From a checkpoint of a small sound classifier: width 160, trained on strings of digits, spoken by a formant synthesiser in many voices.
Rows from block 2 of a small sound classifier, named by matrix and row number. Rows with one number belong to one neuron. Each number is 128 + 32 x the weight over its row's rms, rounded and kept within 0 to 255. All counts start at 0. Numbers have three digits each.
After each neuron's rows are labels from the 100 clips, of 14976, where the neuron reaches its highest value: "peak on" is the class under the peak. Only what is clearly more common there than usual is listed. The data: strings of digits, spoken by a formant synthesiser in many voices.
# fc1: second MLP up (model.blocks.2.mlp.fc1.weight, 640x160), inputs 0-79
# fc2: second MLP down (model.blocks.2.mlp.fc2.weight, 160x640, transposed), outputs 0-79

fc1.329:148122177133175151163126130156133085110114109149165138050179159083135135119142125150125150145100131138128129184108160131087143183111127113135145177114058125157105118142107144091126174167144127150093104175050110161097160155110141098162129076
fc2.329:197102122113107124071144122083140159103132124118158168161119137105112113117154118112132110132103155188107133137140127126123052119080176103172149117077112070099221167088181118072119177083156108098137106117102113162181160164122114105113125204
peak on: /eɪ/

fc1.81:087150154160128130078159065163089149076085178156185113068108132138153112147143105176123102128139138160096158099095105082138131170128090097125110128149069081150175149120100150088124161108127090099090155126116121191156170139148086156098186149
fc2.81:116129145079144152148202107091081122112104091140102147159139141181105161091080106164123188084121195099157123129131167104172127127101141104139150175111118150152157176083081142177133102117165193145154130112119111152119162079185114127128118111
peak on: /eɪ/; /ʌ/

fc1.440:093084098127182122117108080177074086131117151146145090094131156082120128118109137096110144133158052064104123140117118154148141132136064099064143162102106151119075101152128130128143176152120097178186060099150078140118114136116142107103176112
fc2.440:165180173189096095144132129089160058106136111091115138153103134158129137134193104125180141142128194148141143157128141083105109107146173167086088110144191101148153111116152122103154081127093173128081093191150148123180151128121157179088070090
peak on: silence

fc1.34:181126133142124130124137104109112133185155161095144154151115110081161117135134116092139065141130152179172100131111136154130123091113110132164134126127170114154105118049137139099119148156183138178096123155014095093100137094112131161155173160
fc2.34:123138105144124155117119144153138143132113065115109113104161128165174158138109133203110181134130101136109131093121144123113100160154155102101090108175049117100135164170171155158119097115102167094140100089217141191183160123177117104126102157
peak on: /aɪ/; /n/

fc1.467:161121190087138164106158137125126149162154167162113129141193130158151154159153113135149146146099137109129113204120130154105172203134170133168082109145059158181082213151137168118133114136150152047205102137143147155172108154116093115161147120
fc2.467:083142121143084141166045149114153120068111114139114128111075150112114172152085165075115169146122139121115099119103101142149138117117066151119118147092145098166082074134094162089177161124118071086122098105078065120112115109138158164122143169
peak on: /aɪ/

fc1.481:161107143124075160096104136171148109083119136118148134147119119129117148125135161103143151184101155135142102200112090162017089080125168168104068084089083037142184152116126092135149145141106154148182098145108140119142155103080138099165096158
fc2.481:163146172111117046071153094127107113126171142127163115142150169117202127124106176077089122121126063156128122118171154107132119156134116074105203163090078171104102133159140128131128163217148177079086100115055097147136126157169177150127148135
peak on: /ɔ/; /ɹ/

fc1.607:179057136124117108118170129129130185130169131113119119079137169143089073158123156120127144170131172113078170096144097145069133119142161096155108135117073130148155133072119093125156152090106178144135109143132154208081156137140114169129114103
fc2.607:127146137120197137120105084090141142144104131191168113154077120124143127140148142172108140142138129183143096147156167138153107130133173085067141144112109146167152129097181124077163121119104136155106099108082039079189120107131122168139104099
peak on: /eɪ/

fc1.227:098149092086096107133122199137084071148119099111035172169082144203127134105092140146176164157095162116169099082125139157127102185112127151112072125139127159109121134141158170170147159134131134132123104112085089101133102119178133129145157092
fc2.227:164164174134151162163161085122098151136111210090155198096173107103169085130129135166115166147164147141076122163142145089148161160189089131134142095101099225125086119064110168063130141160134140204081132119165113173160148095146162111146114136
peak on: /n/

fc1.317:096125131107095168103132111108130079116108121149125130130082120131138075086119163121118150147112130116123044134136123072075102088125102156133109207113111145112165143164168156108123121136069099142100121132130094109107160143143098175123101042
fc2.317:078113123168132150153103183094083138153062102109126202094128167125115176143107063152160122108145133132125106144125153198142123089130100123136114184099089150092126096043099105088106138113108154138140182190158153136108125099124116108155118096
peak on: /aɪ/

fc1.16:136152134121124155137163075135099111121095111134161161155057110152169142138122177079172101091136071153119172099152120108163104079128118106087132167127060195122117126135146189099063071095120097130120122122087127097174129132132226091035089141
fc2.16:121099121145196100153165193123131143118131173116136131122125148092083106090168145182020115111079127120114130102102157138141137116123105176157146162095179069108162083102091119178143125100157135191191175129126119131123114117148070162119074106
peak on: /ɔ/; /u/

fc1.234:114149153093119078122174216094127042123185126156102116116121111108214168132142140144149145173125113107139147110094092121129094199100153148139087090171129104132128146157133103112171171164127085143148107123117149098083114118157172081175133142
fc2.234:136130147111220130063115053092113221111085106094049152162152137065084137105160153117082131110079101127113150152147100081107120133123135129101171158154071123103166169096141110142128162158128145076162172141095087185140121166084129115103146182
peak on: /n/

fc1.381:110144108190032080131117101083154210106128111121106136135126080082067131071146114139141129161155131084138116160174109132173182158173129148200121113111162175109149140095135141111140210088125126100152144120148100110131105182172085090137148167
fc2.381:151035179175146145148127132160136095168078126139136128151118143153141134143174100070123170161105169164122090148108151118098126138137182142075113107170139014090110105084121127135150105172143138128094097159144128093138148141163123133133170111
peak on: /n/

fc1.510:084122107116140132121163118140145129062103155107124118108153125158100103094077164142131144128134102073122103112109137095105163106099136133086169205182167085107143069148084114052124175127130155094148102138109119127125144083155145163132085186
fc2.510:142091138188089142164117113124141144140089065143136140111058117117110138134117055116122077155169118114155143166179102146119086138109152126161107101105104115104119149124118146161147164122075074130122107118134078129136172113119073107184124089
peak on: /eɪ/

fc1.579:093128159161138149134137178182086130112134187162145121106104132134165106160109187113113108108154128119133093080073154136107156134136096100129086148195099146121083145133110112169073144162170115173154092110081123127111079069152068116102138203
fc2.579:144168080153099159137057113096169148119155116175088148121115121114157128109152161179152178194139062132131041085137119119096079105124138135096150149130073162141132137111144193112108157117106084099125173152143091160129168124151157158104073118
peak on: /aɪ/; /ɔ/

fc1.175:156166170143113122111166101169117124100091126111180095111058083062109070097121108140119089068127118149154152154154120132127099088158176132137162158145113159085119116133135137121096164075100076071143154135194191159088173157101155132082128078
fc2.175:093067156035147124182130123099098152136120132144081110196153165193148198085110129089149160139179135098147150152198157105149116157107137131083114060111094112134160136150097145142167143142130156170091151151130094098143124161151138139121143132
peak on: silence

fc1.186:169143071117142162128176100124093196089106143180080128099142145144141105167087086178073106123164141192085160138127149132095111135084090101122085152122077156177172146086188109137128141088138145093118148091127089128141141135162087104124124192
fc2.186:100185167151113107102119151126143098135115104113183135144103140093125151143157172041158134110100135061151101087117101104149125167170150154103186092107139115081109116122014148144155116150101140197139100193138157167107129141116124155113126082
peak on: /eɪ/; /aɪ/

fc1.477:110107143118119136121121164104135073183086169117139086141079169154131135084079139094131125103145160162105084069137119126147069113068140152112188131063130152156165159142106135073106178128151106133116090136072146101073152121099098202139190112
fc2.477:115139143168092105182124126133079103071141099108132152113122173077154142178106108140168178185141156111090166187115119175094189122146082109111088132126078130122099105162112130171109131122127159155142142188183132185077135139138119148073055128
peak on: /f/

fc1.271:144128139152072108108121129206167075109143135097208132146109107112121071156085104117153130145133145144175092188106072168146079093096156165146166140084107171228123172135141124074102160131156113153122139172167091141138142175131137150105141120
fc2.271:115113110112168181158106133073125175133090065147087093146135156145118154104175116136115098096113117096117148150116127089089155147105087087124084102119134075037112081075136146167137121111113139125193156052186129150113176122214122102144096172
peak on: /ʌ/

fc1.80:125098114119072174123118093140125121104114187083104175119089070080081092163107187121159087138133109076146149082082125113132081124094151135110139133114116144129145148200131165132108115140093151146166112180153153130163157098158201135195095135
fc2.80:151122088212153140172131093146142112120105072155142114136169162142147124104149119122071143146162097133122142119128153146101221181134101130117192087109118042133142130091143102128118101115173098094065156122148151146129149075128104108105133102
peak on: /f/

fc1.501:134134121099099135092118127135143180132139144151110131128097120153125138078078171077133174113109106118136127103177114154067126070098176155104145135094118139126199083099122158132093087097107142127122149094089101125188200103146166148099103176
fc2.501:142120103191190120171164076173106098112132120111153045138131109105093132150082129164121132115133072113115119133141117152143161087139136132080174175185168136093133093171143050126096177133161109176084118155121121150134200154056183127105112139
peak on: /ɔ/; /aɪ/

fc1.436:041067135101113140151096142150141127115072129149141076158142160096104112143086106098126150152125147139121094158093139116112130135095077103162078091102117166093126176138067152166148122154179144125150079132153211179101131130078158182120079089
fc2.436:110080127137167183143132216142150103159164120156151163133183118148141107122117106216106109114145073118138122116107163156149169092134178124147143162122115093183118096136213120143136116046070112135109135119178147092106154113122114097164087155
peak on: /t/

fc1.452:162138132110154132119125119166089165154131139122115179118167149097129181145118105126154146116145131174111094147143198123179153156163119124104186134111080104078159122124196171094138078084129133182122161100124135147197189134108102121108085076
fc2.452:106141115147210105133115132127117139183132118196130153172068189135121136102145140121133165181114100195170113171158119152144111144091150118070055086082180049160110105119112131122117126168102174102098089124179129072151102166120090132132120110
peak on: /ɔ/; /aɪ/

fc1.257:118101142130066083107167028089134166069131130114192066135170123155108084071137171130061123128111152116129153138128064126095105172122152152116133177115086101159129110117133106133094105141132134105144137150108141128201101132167093131157103164
fc2.257:141111131066161160147182165138122119088170141118088136132146076146124108124129139068119195092102172145154128091115110094171158182098123162129123147071089125165145195122112131102153135143157115151155102075103110141124090146204091110142162073
peak on: /eɪ/

fc1.528:147187114149120050103166182127118141123110102168168116116082058113139079089069122127101099123148095099128133211124080161137124128064128094161128187102140082160077104154158120162116137070130079100184113137139107123185122109114101131153112119
fc2.528:106087148123138204162104077190103124156101161078062125151147151119078149170195107129132153176131135179129113056145209093127114139169130145108125083142120159098115147087082092104165111136123132125100159074165140144093154146141113137114156107
peak on: /t/

fc1.422:120074103097117106114104077126128139090104112099107123090068143167134109133156148090145110133191118139156152117147106140141110082182121098158241121137192173161144118104107136096088123170132169145132081126117090146115081162151075164099121141
fc2.422:142207126153157121139160172105156137158164144188177158142145109078162154115086110176103166162100096159162066131110132116115111166107209146121056113156066090101102162154172140108137130102126147127116162143184142155125215093124159122150116146
peak on: /ʌ/

fc1.247:176139135138090128058141114122130150126162146191100180152121121128175150114103179053124067132141087149138087175170136145090096097146169147136157181143082109082180101087146145100133170126107090132149099070080126154144128087105163128124131180
fc2.247:083058145075175127175106122160167122149097120168177047144110108149074126146138120118144151131127135072128162139119135120165165115101152121078154122115164086128126138152117108052180092072146116184136123094183183128122163121092118115073140128
peak on: /t/

fc1.118:048053144103078120164095130088147139157103090171113112180147156194065143134096086176114119095130191123133143157121110109094098131101113150116055155064066151142166120105137163129113122122111127087102162125142123144125153103101129152125102113
fc2.118:172151155149170197113162164189179113122129146125109157118152091164097151179114023129171125129130139150078083115139111171132122045132126142164118132077116118101139136107148115157118110074079125129130127106185113120098194146011128148131103154
peak on: /t/

fc1.259:129076129133124155101111147169171050162134106151105157170104200091158147133142081153136163115150156120133065173147131127124109119156098112140120110120106112121184166149255105183110125145159103155136110140159177140122210145186109145136113042
fc2.259:122144142116154157099135132089107139136146125140082151133097134126079113152143152214118039088123166160106118132102125141084094117133148091088080170079088098111117113148142143075099094112081135110131097184186140107152130138138075112198160121
peak on: /ʌ/; /eɪ/

fc1.174:169059091113126160084129160136154020145131108126072191127091114104117131136113134130161165142146132105080070193179109136097098134142097105121090144053127098151157167139135116162096126143145152148145107096124131188118155155144098136160138059
fc2.174:099080147082153152139118145101148180183108109165175169141119150079084129126142059156131123116080123118127112132095122139170122149107148131148130136086107102129121103107187144106141146175128131073135104198140152122137138080186070123192126028
peak on: /ʌ/; /eɪ/

fc1.374:123147092137135146088141047113086163112126116099160121166091119158179125158135107130128104115136166198104130141117167115163161116098150111159150119136143121112177155108160079159091125071150188180165153151022070130165170148128143156164075101
fc2.374:173148212132096096107117118105144097145184097137094159143157150186109172146107175105137142156143135136184151069166124128040086073153131163076069124133049151166139154127095142118122153180141091121093111117163101130165107116168176133088162176
peak on: /aɪ/; /eɪ/

fc1.512:129133140102111150107181116094121132065156111142106109089094164088131113088203106168132166117105142183134074138123140123119097159147114174153024120067148105154126112097074089133065091121134113087144110099169081177131162118133098104135100062
fc2.512:122143152143126111129074126158154135167093148115198149133148104126171154147091119101089159147135128102113138122151090130173146080135172094108244146105109117084078121126174170126125159138124195170141139137136171068093107153182104130144109174
peak on: /ʌ/